{"arch": "swin", "model": "image embedding model", "dataset": "simulated fluorescence microscopy of cells", "train_examples": 195000, "image_size": 64, "crop_scale_min": 1, "horizontal_flip": true, "cutout": 0.4, "targets": ["stain"], "num_classes": 5, "embedding_dim": 64, "norm": "layernorm", "norm_position": "pre", "activation": "gelu", "mlp_ratio": 2, "head_dim": 64, "fused_qkv": true, "bias": "none", "qk_norm": false, "parallel_block": false, "dropout": 0.05, "inner_norm": false, "patch_size": [4, 4], "conv_stem": false, "depths": [3, 6, 3], "widths": [64, 128, 256], "am_softmax_margin": 0.3, "am_softmax_scale": 30, "init": "kaiming_normal", "residual_init": "none", "optimizer": "soap", "beta2": 0.95, "lr": 0.0023, "beta1": 0.95, "shampoo_beta": 0.95, "eps": 1e-08, "precondition_frequency": 50, "max_precond_dim": 512, "one_sided": false, "adamw_lr_other_params": 0.00071, "grad_clip": 5.0, "steps": 12500, "batch_size": 256, "epochs": 16.4, "lr_schedule": "cosine", "final_lr_fraction": 0.1, "warmup_steps": 2500, "weight_decay": 0.0, "adamw_weight_decay_other_params": 0.01}
Rows from block 8, named by matrix and row number. Rows with one number belong to one neuron. Each number is 128 + 32 x the weight over the matrix's rms, rounded and kept within 0 to 255. All counts start at 0. Numbers have three digits each.
# fc1: MLP up (model.blocks.8.mlp.fc1.weight, 256x128), inputs 0-127
# fc2: MLP down (model.blocks.8.mlp.fc2.weight, 128x256, transposed), outputs 0-127
fc1.54:092120055117121142094101117170084161147127128168165138129177094180171104196112175150151116115131149190094126164056130087189102114165113091138162085121195130097193150127146137094123127138152094108137142083145117154125159118126167161081071066179100128102114133136091133162130082105131085130149167182088132158079134112176082086148167134123143077158218160187137163180107134118115120105105
fc2.54:169108111127156173189102158120108165081152105206186119087154129170144049160080100122168165171114125136071112087015144105158161064107131154175235155111148206090147149096104067132150144129177151106203095176117094138114089119169140172239153141121095077145100136167075129084129152120093140099112093145166107199046103093116104128168127151117146127181168154150141141154166131147105132195158
fc1.55:193133119153127120151120162127099145149144110109125142100157114116070180144086193128118150139145124092082096128125129119156163118105121164145177133152092089095114080131150108123131146101155157186160144159116144130110133090146110141185176107143107195106103157148112125140195143091126132169150081134092118149054090060104102114109088159161135189096119142126103171109173125126118107072132
fc2.55:159084104188166131117131102166084159122112097147145139097094135184103113100119057142167092164095132066174103133053143123125134115123145152144094063095113204113129160142117163173142094149103167070122142051156124126099128100119131151133145071129111144127103104115111141113123170142101158140091112159065067135103145159139145157184141137151071171158125141115177164126122143163143112100076
fc1.56:142102136170106080092143144095176162121122168124136140112123044152112107159108207051143088121149094115110157115135163091109217121188116121142108095146177067105084140059107140125137139109153129188170125082160065169158151142120096130075094170075169108110139106093072091125085109136138136145151122218161165173113112130130145098099093097097169120129119087177131169156183173175173157139092
fc2.56:115109159156173148152127093146138111190162180127128101139153112092140115172122103179129170083085118117134096164104136181106138118087169079185141129128162140136118150127110131082147080124092115119202082119137166151137133080119157151120095132089143168135112121113181087133139124108129069134140185195127149158094096107141139141173121188136111123104093140126155077126123128122136077122152
fc1.57:128119134122131150149141146122126157104118128123087143056101164144126084172132185157070116132117131160148137169135101121096108168141071114131113167104180207125142092078082117152111088133160116159078099147143108162076192094170113111131146204055152125175131152108123091144175106168129049150135127113103147177119147082139129166068129115111136141184123094146155113167128106121093165137169
fc2.57:150176162168152187065150124060116101144080147156175134176134124146115118099153194081062145138136132106088049138121124073156149096114146122102121129124091127106097166092205078144124142125109091137100120117086109086104129169169142135105108158137167131071154117128166129182148097143102129093142189126128144167098167113113101090146139140148128171151067049170135115175129087101154129172189
fc1.58:144110092120108065128123156132156121125100209077160077161153194125113099224150109165133097107097132101149104171181185127140088121087114172156139111130068071135110115099199170116158136164157147147102132092094171160113159132128151096124125137168151145157113191156142114109159125107126165112072155081121184108121160142110148062126174124043164113103120114087142128097160127097139125153160
fc2.58:137155080112064106146141154088128144096109182138153167134151152108105134160078155152093173119119111159124112159107159128162135119190137128095107088194166079126127096077098163121154108131090118129171105143099146135115087116119167153145145093091174095162154121107164068134151121147094179103113160115112112130108067131090202119086109123149120096138152173137091158126136059149102092138154
fc1.59:164127071112164145194147185170100165140110119111146103157137127139156154141111160103147136087148161065112182166147138104171136177128152148134111090121177074115155140150065089121124152123107131112119140128136170105113107117097180102161132096098177146148162170136094125153113171077143118138169092105135088092095140122126138134068125103121134138109140154148116149160155127180164102169128
fc2.59:131074078124125100127114113105114114095188130143084132167160079118116108144129139131131152140136204154144124126146131080180134189084136135122119229081151127125112114150134100148121148120109121156143172100136138196128116178173080109125105137118147109168160108099137149157095125134151127114108156143140119189174134132118178129102114161047104116103140146093154130155123155137130135132120
fc1.60:117142124138134145104188115080115158160153107115137090103097132174102238075074134138189157062060137171055068135135140138094127174162172168147176151107123104094128136138142126124157144089159127144139136125113145183140077102116045144118142137164121193109118147113135204166121161119151145142093156139101148189135134098188118136101115114127138121096030131084104183072156096133118158114134
fc2.60:110148109131109155091136111169083111162098108126157137172150133114158171144109150233098153088109122176109096111190149091093124089123131142135183080119155117095125115113094148169125171137144138101107178141129152159105124108117095065161134101122122067142155102134128138102200169140110063140132128146113190134158091116110156159093129101127172128153102171181134197171138122118172161180121
fc1.61:173148071150093059137152148123144108139096086113133076117087187099087100174184169131092152158175111095166122167112122132197082161149156175150111158106107129081137144093129101124095030130116100112131165145100106149141158117123126121130194135106111113120136146123088142124128097139119098038181139114125107095092145168145125145149138119136172119141148140126155100117164137168084142112151
fc2.61:120156127088120130119109094071125144132144131102120102121166095095138173132196106120047123096087126111147101180139164120095121135167123136084114172176127198148117127130087146123059110114113079116150174182195130065066147109178140109102131107163145112129124137116160123171108166128123116105215147126137095152164099148114075131117072118160035086122068140101084119113050146101100067155054
fc1.62:167133185105118136108133125065126125160186113182134150110105092143169169126166087092119126128132167077138075146126141125085138133118129139120143090212117199130092153122106138100096128133070167077141139132151101132113115167089144193085172187154100114104109125156130179110115146101168091159100154137143146086232146161092112123085145096152135148144116070135149084082239054075118108149024
fc2.62:136123165115073111118116074162147134180217160099064067108104127137138172047157186137141133138132046157141067114126092143113177114140084156087114139141137157165130120110097090129169204177125124159157162206136082157121159167146140135139132087109108106225132150109149153149151106051194127177125099133098108133121111117147143165132112121158117189103138114115204095141116093089144159113143
fc1.63:056116125153149119102224153112148107112076122126173179175162146072162151142163085088058174170093128159097198151146196154172107143058128074136082099147027135168062106102124162090087175157116213072160166064142144133152074135089109118082159135146122170097128176145154183083092081131111095161137081117134137128105184146120155140077089159113173193099083124081064110134149128138100140136175
fc2.63:145112145145165107104102130100173132141132161158172102127135158148097154043111172089148142156109158127097085171173166041114118140111083138138088116106199100140135162076122172107134094105109112160188169117104177104164108123160112195131153096124108175153153212082079093145089210190088092091154127087047131115168136167128179093155103133094134133107128083197148163041127078112165121116169
fc1.64:096129136101145104125143135148116135137160199153101121109119140152142161095111175115146113153101188119084091139122155139089098140126143120164131150144147112135106176126159127122107161161125085136115121155102144119156070147093106043157140175138132123122150099173181102121224143100168153091184095142151148199079148231157187097059150165121173137123112139152174109055135087079136142082058
fc2.64:089173096164131119150078160127109148137160125100107070144155103165180179098158138169173163086137098117101142089153130106092096187115170123159149115130125113133142143066151078079130133195138141157129159145187134131136111102085128211110138089143158114153180120101167174182165147141138130135176145152119134133115132145063142075141147146099171174095091133084128082045063141119160114165130
fc1.65:168122132125124179155056178171127133128121148136202102170138091115124155121124117139091168096127083108168094106089124106145128160151109048162152124146142138166129123132121147125130175149149107112189157115173142109095150129163147074151126137138154166116151123118129082128174117085159099132121118116122127117088101112126159139082125136139148091108096144176150098087116154129144135061110
fc2.65:140077098150131089109139121073135099105152126127130132131107111109169158177122160171125121145157140141118140120125097089153130114170142169162154128142132160130124155202105125175132106104079075126167171161129125125119077103130135074134121066164075127131104125130139119083143122100132116154140146135130146124130127122093063180141133141131062146192118150145158160130144129152096108167134
fc1.66:104100150112139182115113148167126079169122111125117135192127153169078152111084150120110200165111091138069127146116155101162107088101169121153115125130054150182112094094129113131133148152111105215114169134107155102159124086110090157191146148150114124144180148146133090129091159128141110134081079109125140170130055144075149056145136101123107140154112139095152150137151156177169074114074
fc2.66:170094057158130160139126121072072091121155137103076113145086182168118122096162139086165134124135103094143153127111155148087151116079078075146106105090046193174093137126143051175143135164109092131141125135137131070158124143135154140176160147108152106214108124138130134094148116143138080100100151097099116109131104131110197177100196172159128127063145128131151120118112121101106133127198
fc1.67:112140082157107137121093130152180087075127165090160105085138159126126107156157133122058109131134178131104187163119127130136102128166110146096125139089129109115064064095031133149139105148100140167064087124129101147134117156132130134146146115098128142133138188117138135171145124143108121117123112086137122103127152119136129120157174155107136150104149112076192114171131087123133152177134
fc2.67:105130135138098113127137122215167109075097097115136133154080150161144112105126148115169201091087063172151117144115147135068123164116086105156110090172200094131171116085088124167197120131143128141148188152052156164098096132124088160129115066158113112174120130145080135111130100127089121119092201119157162202161160132149164140150120103101139131121142122099115140117138165125127120092162
fc1.68:120112105134145085112146097165072144106166107111144129063144172155031161104136083131135135171158049153143166062137117073163117150147116102149172158142127132132148080086136134146163113126179175104117092169115102139145103113067102145084111135114132120099132103106051165179109084162122129158173148128133151063089191161058128140145156158085156147148133142131165130076152152138152127113102
fc2.68:134108134139118121147107106157164132144112115110101172139125136132135102165125057132148140107150141109113138114121118107101158172118118081099140082114102109160155141150106144048150150131153140136177160098140155147099161163136147075125178131133166116092122191134143060162086126145115133162106169126130107163145155074164104178158129099188125141145105134140130164136135077088125137173146
fc1.69:108159137108121106134141153081159148118092137156149053094123169111135151121124143113107130154116090111155115131149129090194122153136182139175137112148121078125180105106084165087154102133120155175089078079062105118097107107122113182116122129133108121145201133090128103059091134170150091132013192108136129120109128129075113173148083096086127143112166143126152090118153161113118111122111
fc2.69:118150115151047134172149174132132108143116142091098149197125073144153124123065135136146153129097194155136098072191122040105118112110131119129092127122135104149161039141095117165115119117106141150072209213129132142109124031104162151159156095104080079160089114177122134182136147128101058101103222127168177132139117131119143164128089121135136153086133115165117148046126090132089082120171
fc1.70:109131121147156170118105120138113150129145117123159057163156085098082174169155081032112071139108133136139142177144119107132096143127200162137053107098062206127168126149175150168087102093115123106110140108094121161148101158142175130110102110185135109081096142172124191103117156147119191103127105141138104106134108160066124159089109117104115115101088157134101143110128084086105073168129
fc2.70:164048109159183161139130081118142093135120150111112162154113110140093110032120126148138186170107119116132107151162151125057108185088128100091175086162138132110095083116114098109087092148109140084147155152205124116127169149129103117061081179117172080119162159123159160135100098145136134044161152068151099155159128111206110148142109148142090138154105119182145163105171115128114098111124
fc1.71:180189111152072138120081146140100130172155179164108145151151155119192164186204110155106088115166128151112162152154079191153147125168143163121127155144113154098080172157181181117113107097150170191128082116113105000100107102159131064084155171133113128046033114097118165070158083028138227179055046155172130129122100136121145130150132166076130200141177136123151161076156117106083130099146
fc2.71:114227150145078170134119144035070085130121088175102236099110203158207203087130049104171144178171180147120180114150114129143089098234082148115225089095124094108118177203217083153108147137171193162080017120162144140177131188100101229075213161209095173164120100153117092102152057161082163157061025099094086121160107055077180059120125118091075141158158168032072145176139144148118137182050
fc1.72:110099120129099141177088117143124142152149127110117177089085187077110159120179097086125154160126095168132107150103113130134077136121100112168070131105111096096128134135124098171110134140099126082187104083072075159185146115125136114096168098098118206137160132148150111105129143165099112142160171197145101120059126157094124136158159142146103102140151123168081176084090137182132115185197
fc2.72:135102088143132095155119100106078144142124164077158045153111138128139158107131108143079147141150178132120059073110119160172131112132060137093111154157111160083114060119101180206133141145112116132093177112138186099137145172079063071133135088097146193087150128154100157125133152145173161160123114152178103176069121181137156141069111113138111120120116134106125135156120122151116024115075
fc1.73:110138072106151131135089168108127176069124147191169130158080164140141173191100119082142113085120142128100153143118159156096153180164124159102123125092126081156145191112105126142092117184111081098104138163091141164103128125119141135136108086160075182154104161104120094118130134123121159111119147159135195156180072092191092120131098052163129203156152117164131121134103103159103149121045
fc2.73:104126147203100146129138121086138135106131117141181159136139106131138120107142168150146139110059160140142113128153124138156141089084108107103141109127118094156112154143139152163115150129104134078079111123124135126063097100093099130146142147178097062146082064117110120125138159104139156112177142114142124146152129163134136136121151108141102086126037137170081177146120139106181145116113
fc1.74:102044134182155119098154164106143122172129143112120138121188122128156068125069084150157131138116157107111082145189181090105109104104162159081111086087109096097080092113065118113085131054080122111139146163118104142160103135151167090119134143186165130134085124152109142143145066150159169124130166135136097094166137136152145102120121123173080174174126184082106108100131077116096113115134
fc2.74:134134150105123108106090116096138074102155163102133099129137100157139145104121108192134159083109150151103190143117129103094102192189120143155143152102136113121124137114118126167161112128088130151130096168168091106128079156115090151086140166122118086076145195172136143123137137106128153144092101100108131094183169119161146117141173140181213108183112151127078123136132174071098148118098
fc1.75:133132047146157134140153146115144194098107099080173072096171130159097101139149139128127075123112161102141041110099139090169158114165083098118152126136149123119123158116131054110096127063134101136108140118157110167137189131135187117159129091145156078157146150108137135076109200111077163129139123125095129117149128113125105120112126119090137133128119060113157204090094153114141128194147
fc2.75:121086128119136122084124164166106162083115141168183150110113169115123143106070103060130106152119199217083164125118181165139117076130132102128153125096163185116099108174091134134106110153137141113073102148130049178060142143129153143207101086108083120151147105126123121120138112124107148087151141163142121186150086139130126087130105164124091084119107171191148094056156175139129121122192
fc1.76:119107136081137142119095151101135123145132104093133154097137182101117105111102068158080166102115173064133140171177116077185124123074106132132167143108072154156082145097111146096145124171077126127099161089070135123094127161081073146129112169130104147146118079157122109073120066137148130113082103086165108083118082119091176104048117076132146124076131191098123130188063154140137118175140
fc2.76:164179133124090111133158170097154071147051132190126083133180159119078091157053169184151147135129141109112108151158187051142136158102111150109142092157142141142110062122154127177149085137058067138108058195165138091100184120127133196229135117128097079143097157151132155190145154153105147113149152081150100137160182098098172133186158191099140116135165114106134075129124136178133122054093
fc1.77:158083098084143147174101130138149140117203153154138149056106121143107161152163209097190172144146177107183090104102141151126127099095146189125099129133112128144140065109126141105121127118143088107126129189113088117160140086110087158068125109108126148170189102131154145124078101085131143171126067138096156117136088154088085139097111131126126125112111057146145137191175167160173150088072
fc2.77:146094123135092096104116118110127172118106098105114095121158141133137138074159170118137149139117109078122162136158161128134121127126143172116117148128078104129147081122147108135090182081067113151147192149125133149095148144129121186143127050087087163120132137117136150096204110103153176104162121168125084155136128144073073156129146162102112102103095128145111099155111146147121082136132
fc1.78:128125135127134138135123118095115144150114111166138122171185116136173138115091137160099151141131129144155155104151178133060144108141103228148090125129148130113115149109098161126119133176113162126156125136176140163162104115148133134099123101122115114146111082129149140134168133112106111085126091111114142152106142118121144135190099121122090105134138120164114157083141116157144178099078
fc2.78:111106105157072160093134148107102121137119102105126125083137100125081180155131143106102139140141125145124121118101150070137121161114123121125109179118074107103121103106198134152130104138103148185133077102113161126101154126159125131135178111145163124125142122140135142083181126095150143125150166122074165107135125101145122152119108109138118134139134110148121121139100154096173073137175
fc1.79:091135110118123145168132101115149106154077126118144165100144086120122132152114097103086111139168101115085143186117199122110138170113108095138146132150111137096123135089081076092096104092145125122140047098152085142162140110135098162178189163134145162139117096139064133169121179164115069114131110110129113134099160111143086167102099076121184106117151172114182095119138169074139087106033
fc2.79:145079129139184115133059114093137138104191068147108160149160146177082124134123166088098080122120108121132089160094108098107156215106142086167158134128128054182085191063138164111093125076101144126131189172130128124105136109135138140134162120101167118127177149163065140209125179136115111108195165152124147148113124156142088147153127120128090099083143102106157123121123159151100086100123
fc1.80:149074151124188092096184191105100115094130130169132161126138144141137093108142104158048134117103140139139118102173141134171077124071089118143147129094106113160102138129089113110177155136114117079154106111136102126150166140140153098152130146126125153112091135116081106136077120096144115147145102144138056116152160126073170149077149155124097142131146137084134119150167172127116059140164
fc2.80:170084058137116111142105181111211090140195127071115139166064102141080076132138108162126132164123176096110144149119065107119185182102137181110147115126199122117126137168147100090113076149140113145113123111119092079116118121181103076134151117158114112122137168141148137148094103128143186116125114133170128091186116154115128162108157141119125144108129155087126103084156111157070156085142
fc1.81:132125063123187116153138140110082150157158150098118157115194115188116097122055132175206098053122178160169092127134141121147163170126152180109070255128169096107154069094147127186143132190160114162158144143134122116120106113171096150132146121162134161150100116105199124204159081073144121187122103145131088107090094106126139134104156066195132068108085094094089130119157118133123095184110
fc2.81:153147178024121136142118055188121104164178105131136109144092141084156128191112155150139116152131183122094190079169152080160119102077099111136166135155191078115123107132095104133107125071138189171088106113126132148153060165040152098123050152113174115153109196114115107114123168175233140105123103139151167130113073107181057095103077054100159178088135127159065130093122138112173170193054
fc1.82:181126132139165079140142128162153170172120123172152107102113142178088147148132091099100114101151084112061133142093149090189189164123082125135110101158131166112134171111137085148088163144145148160160107109116177149126095115101168182137087136095106133099116114096133152125126170149152103129075107098133149096161142155191140136207116147137142152102102209115159142159170059153178127095210
fc2.82:151126107057185181138105059212144155147099146153134163123120184157136160125054124122161110110118103155131071106149098127107175155131234190134145127182156147096109150143060176172187090174191111137135110122146154142135167127163161095114168096088155161078117114136168128106169129092189096105157160150156144109138083039148094150115124129185175154153121069132158144095155131078158137114124
fc1.83:173166154165087097118142143157110114160131153115106098135175076169112122145163174183126148129131095146085117147113114129136163060107135153128111199121171090133156114112116105160109114150131078166089147140162138085130168069154140143167101126134183108114108150099187195151136102070136145126099091107181108098105172081114126112124172085103192140148110201100107135137142138166115079143074
fc2.83:079138180053163095151113086145136191068163098123109174124162112122141143126080108118128139079077172128164109114177082131153154166088145103108159147134153096130167071117193123141114110076110156190098131152114086224142068130153122183136166072173137144090172174120082116126171159124169124060121132128115114143083122110106077131045126168161117140104144146130120091155172154148175189152063
fc1.84:052109162122035132117181112150116106185113106186097145133140072115091150220132094143154156197101086090108155089144139115165165124204118158115115125122177096158123061149112138109149130157055104107149187206069151124141134143104120069074106092159125130098120145129117143121164102174113091149081097124129115086142129165102136090134096134141128161202135110166111111104120151146138093143171
fc2.84:126147111152150162141145068125072068124118142115103088116108199117134109050183091133146146182182145111099141118105129150146186144118107139138133125154137170180064104130167095156202084112080123177097106095157154116178115099144099113065128066108127071141105127129118117172144113124126147109149086098152091044179157127125098098138143091111124139105117085115151169157107144159220147130142
fc1.85:112127116106174136141082146189127100108119150142105108127078140142132075126088125120123110072140100113119043126133096142136100119060160125090108131149107114121116102115187107127179071107144088156175156101221115098109117065149148068132110080126115150170101155116152118120119169132144126149054123130138147134115034106092048179148171183200104158118082160134129174107113099106100067122115
fc2.85:099158091129076174085186086105130132139076151131145184094066048127140143126113116117159088113185076076098204064152155136165164131171135171139112146139140147191130185087113130161129172135127157151140115150109072130156161186174189076114216142141163141124156106124075121121146038122136107118165148144180144138050124143185195127167118115090138132138154121175128082129145045161167194112081
fc1.86:181154143192070122143107105091126173119096119079127105129155146131127065080101138133206224165146134123134109147090118149094105111128107146142141052111164088129098114098142117100125147161149165113151111117154086137114097134140131146099139103150114164116118115132059155162155103143149138089181129107112156139145123098046115144086136115116139134150138119087067202158129172144179155158126
fc2.86:105115126105117138099142161172114116162062130139151118072138148121114095123157145151134187123076125125049175140153143119146141116111183146153156105117162164096127089121154157066118111133146166141117206130124138102128106130145131147167088086131115128123143119114092172106112130130125162201116148146085142118162147184111130109171102174132128121122126142098179194095106104127119121120078
fc1.87:101150152100130178156137105137122112176144130161214143172137111115112160162091135132159199120152130132119095134164135118052138123150101142170115088176112095103120120053122136133084147110174168134127134142142173144098167156195121133164123182150106191150087082166211109127121146105114072095126115078111157108106137089128120160141171108107155163062096147139101114119147190149095163104143
fc2.87:140152143120162113133099082122149136062136194148075178129174107073148154153107112131120106160088160127100067110141137132172072116115110110170136139145127131132090085174145148095110138155098150124099175144121136169119104073084178173147105148138140108126173156144161145128151162111170175155176184112081178102111116110092098168130111111181056168120104128085153151100155111145191083147163
fc1.88:181087163124170115137064118125093120107120150122101190095121132135114147131115110144070111105112117217141138142166172102047147090074189094180169153136103106174110105123097133173168108103058106116132122136117150138108106141110145160053106116120096038155105160158089106171139118161133174110110155135072121137147089095136070164151094133095109122149099196174123128079127096138074043123121
fc2.88:113133097114119150128141123148111091172111123105076195118150098191127178127186111125137156148153121137133153142123178061146095096143150165119198111157139122138069128102097155131111058099070085171114133167118086145149109159113093172192144165116092102136100105119170087104160127077108081136126129060170136127141118119197060155152119117176141085117189061165069124154144130113156117134115
fc1.89:161051142134164096143119099134147104105166136153190114146082169154120150156106134086150127091190172142160046109128162137125092137097114225128087064150093081096189121133162178166096131110105121180160166122160162074160172130174185132167159088108107143145107128161138047171137156123137143124128141123174113113115124083138104144175120166050143164068113104146112142153151135145154113111130
fc2.89:096135110083143146075168163078120150136117180172127187157141126159140157141228093149152085147086129103131137145147148092159133105103143118152106125113169164164071163152118114119106103150120136154163198132181131156063095147106066138115091118125121102118115128118123091101093184148139170120143163152064164153125103140131158203121130119155118124144116170151156114157101146158043133135103
fc1.90:102181140138090086142120165142103140145140172166142143177131170090176172114160110079093132109100120225179059092145115143086130151159116142169086137154215122125067109185138129132111150139161098144134125109045108085051116117141102085117103111147103138112170067143210110144090133141082136162076135115103117144117120149163201136157112095128108131155142146183108159128138136129155130132145
fc2.90:085137131183118172101164157130110092123178156092109134132075145127161141133091157127163131137172152121094147132140086185097098154137128163138062103103171092065164089149143152167113103121160104133192112117134092147188156139123110143115114121110090172167108130110142135088172084090126117089140167171060139091125099184177079108089098140090066184195147129094123145091136135142074105101128
fc1.91:106073101195105102148105135120118083156136221055056124104131134131168174148124173141132164144086131153117072107128057196172192106077164112118071149155130238119132094141154144143127194143169141142150170102122135119151102118097077061123155110121087106082089139132122180099188130113168141091086145117087150126123118120137172134107116149092104174108131143158141148141166124163167059075127
fc2.91:160178180138149107151146142095048124101153128125050094107135131134151174070138136128143105174175144223115157119154064122101117102148123229132136128170177098091106114117105124194242129121126127168094083129097146158151086041127124162081143112136142071134169152089156159137074156188127101088118063050099041099106155114172063091140114150090099166146160061116080092183127123095140135151164
fc1.92:131144088124133134199120097148132153167087158095037053140142129164175095188172132149137138107137053115034118162129115175198119157203149100088147130072139162054122151128118077153143046166128111107094118163103142123158219109117130159118183093181140140115169156122088164091199128114152132123130066139198131101152061115151102156133100175096136191134067087121134133079119095135121120193156
fc2.92:072113087103110133163197146146148157132087087140104102106128101114153129120167074126116224113196136172143150129092161178140136104118159104107177127142140108071119141126173053157149155135157108087109150110112151114123113076143165120101132119202136151186194093174201175083153185098158085072196042112136127186090072127174087075145142097135190086137133201105094093090150125079096116130143
fc1.93:126124151124098086123118122140075080148139153131083105111127123176158137135160128133156107100100098079084130148093102162147128126133148193123133159089159174137090164074101145112150120167154111159072169150066090108171174098132123098117164084139096066146131116161175189047143131150164092134143140115113117074131102112103108083125085126170166120171103150057119143104120138105112097132140
fc2.93:178132128071173142117109172116076132131116078107128129135132102132125152153136147130115069138148061144149163126119060100072110180149115124117162139132143122130105069140118076159071125126100123156111126138135055145070106123117137153119146208168149106122185109185137144103098106091145092105091115140096047214188122141155132105194162120113119139111141140129167082178155180131129146065074
fc1.94:136080122111143141104167066136131125114102158172122094119144157145088102148085118151113090108167099134131130174114149078133059165123095181157091117144087178106137121153073131081116107112134085096098163144122126186108161116171157115175146111130100201181204156106133168058149178193078149123068161155172097126125123088116137127081159097186100113093083132120169165123098124132126165149111
fc2.94:145151052104109116109148152054113137079082101092164105139084135125175172137149111143135183140088099171123079194067120163150156059093189098167099122119114139116115188100126144149175085170073095169120204155191153147097139125115133150114131129133174125202136147102147088126134139172087093142064120110100085124168135138029140056105108136139113126133190108133118129126147123119119131122095
fc1.95:185107115105103162099123117149092054154158132192127131132184085112150136164086081150101117127106165122082177096165139158134114103130083182103094057137148109145109093145164082151134107129132134119198073146114100123141108176116103142148137175159142133113147157108130130117115177134169146135105161082116139080118091122129158141080162114061148087161092171118144111144173081144144101128132
fc2.95:173133138148148114135096115114167110134121135159161156143149134155133099144130173141143118113170168153100174150131193089168097163114141132102157126174080141139149164124081133126184126159093117145182129174113157106203145112163110114125097093123100116113137126118104129110160136138098139128109139102099152151098141117135124105146130120091186192176170124134151139125119121130122107088117
fc1.96:119105174148109135132087084139177185138115166125142098135117126150105106125080169125118126120127071151142094088082157129033139098126088132133110142129179058117124147100102098119125146131107115161140166182097144138132157131097074091117096120149144075143161133114089155136096155137145128123129194119066096189080128105133146138077135128109093161160208101074169211135168154134151153137138
fc2.96:137146137125112175123161138138132116168154108214110140102134112157161082133037142144185127157152126154124134123105135174181163146119091117140165071124134135124135096119177125114126124126155029089130144110136124131118128142064204143162122134110080156129125064138155129144091109155149131189159134078162122119108089171147110105096127112118202113102133125108112079100127074157152139131132
fc1.97:112117162192121090175144143172094110088110109093132113169117064119150162093135090110136186170106127131110151120089181184091123171128167119142170134096103099214087138096155189124134139182120177158152093131143165125091143167128087097095133146143066132173107094147110069146139110139120136190168127225087083149157113130123088155180133142134102131169118051166147205068150146145113112115147
fc2.97:144191135187187093138139153151105173078113062118158133109101107122157076121096114159153112175171098140076070142151121144141160165131097152139102099142168159165113134171176107102184134184152168100184089054082121127131118144058106153103087124151032095124155125123164136121105143169119151144111072147143095135164152172140125148093107146138053140098112120165112121169106080163112099101090
fc1.98:153105145077142109125082111143074105120139123117122110169071092139105156093114111105054124108145116141100170163142162106167144145184178204129144128135138137097099117133134121185165155166134120092046139126144136099110096105148110153140170071124130108133110066115170192177162129118105093122114102130115143128139138115135113116090143152138147207124148115065124141149145114162045121149134
fc2.98:107088120121153111134161130159139144068182148126110121173113156101117239168129106125099162117040105141092185126179194162096126124105114136165125105133096126111093127145087114160132130165107132134124126136104152150146128112139137098164150121098124120113118099112137089151142085113151119117078142155128131119128085083128098119083168143158127137159147089150127101129096148099112164113110
fc1.99:151160105141088119166165073081057138112098134078124123109104100110205155202163116107113109113182136136143067128143177165073079105115213113138186121110145223122085084208120165125157102114149112098153088124086091063134147128123131189134153137092109129082073136151116145203138113078153111161107093172126127147137100186134151149151141128121157153122074114141112120158095156138107130150128
fc2.99:149147123150101088142068127101139112124142161130123184099140099129157124123140058133168097120106087176109165138118138156111102096138124154107206120072128093079149151133080159102110128044120178189092152155167147123137135116181151189134109096153120107133149099161129136195095139119064184144066143119143155096120122180154091169101175167118091144134089160085123103076123143145106132112096
fc1.100:149099186092166055189144150092145137150081178124141188104086119132144174131166103101137088142159103113089212104147170153116122133184134154172185165096141132148075143073108080067156104123137186134140104161170078154204176146113084103097111101153103132125140150128138147146096119121109142182084133162140140103148124122108078176079103104161144126166158073160107096091145163143081144138180
fc2.100:225193125136130090114117097129110135089111052160117138159121122144119148133141095116121171144126089101104130144121143190110149156125077147155161081139126168144123105171175078067121171103097094112110104113125114152130098186138148134103164143147092124155082134100145058172132078133117133099078164207087103160107115151168112158134128078101124199110149120163186044141205112162056175123160
fc1.101:121116099168149074145111171164063106130132101171207147147128089088114133116123168144132157083088103153120134164142128056143133115199145111178126119109120102148144163136113122129108123133071107050118104120123089093189069167075103103135131071111099081115162131143129179127088108090156119140114106147117175105116129175162117095165092112104155088109170155128091153125092140145113120101079
fc2.101:102084129121149201111115121108090141107102102157105166101136117134111176148107092122129108134154105144043145062116160101112101128121131130166166129106124052114098142177099105129113118148175140126160128159067199107117099189141148181141115147103104155076143083130087138139133119140107122087171122163108172126129088170125098186086124169143164149151157071143143154172125109085168109127125
fc1.102:120117148094154210159168103146141115134121155157157152128077105066151072156091173151137138124094153182147138098098066138168155137168123096192122110145172064079085101120070149149111069138119158160076166118130125124161094146095103104133147122085075127110151168072138130112115139183130165137119171116164112150149153113131171128162060108150132150143120128129148103136079076129101198115123
fc2.102:167113137132095140114075151079151084127168176160172073096083147132131192135096215139169144124133145177142124125115106167096119070114136118161145159138133098136142174159140124139154097049137120110127103067109119165109146095119111141076176121155127092131158080088151117109127193153078076075135147124149142163168080128161060066140116130140086113148133127087154174098120162125142097106067
fc1.103:133158131059119072074112167119092166151093123150163157092127101110165125115174137080119142148136147151087190180129143154146127092149148143190130132180152104165097179180080162137172094035049159056144158137132118151129099146078096090159083179184176124115098102100105099102114154088091092132148128165141148125240100115173100093071123121128128134076164124117096130093189081122140065083135
fc2.103:141161162195084112044070159099145139153223096124078136129108130146083139078090186138144131143111100116139147166104130114121114128118083158118186069093145163158084092101117140110197189161084095054138107119154095129144154152163121132124132122100179085127154094101139120161145106125170140050191075126144062122115116162044134095085124130075128161134127122105102137116167139094122138108116
fc1.104:107200113143108119146199150134086147146136190093126151169139127193212146098147127061116149233200127085147113168073149174160126085115179187131129164125105185124146175126106149113100182174129112169101163132061163088179165113110128098149104148157168157118095126195163148138161090141176160125104079185130120078089094099079161188133161172108108132114149147112141150135188134065215101138079
fc2.104:104125132104221109107112166091086163162132127116163079162131113163168166140113124111139109087155095124112171095175134086215143124180152135150109180147141098093099125151121031095175174215181092126079096139117131091116132108128174186098151128164118145161170092100185194084141056124138112116090112027123089093162126129088116111107154175129049207093082119176121068143121113172146197121084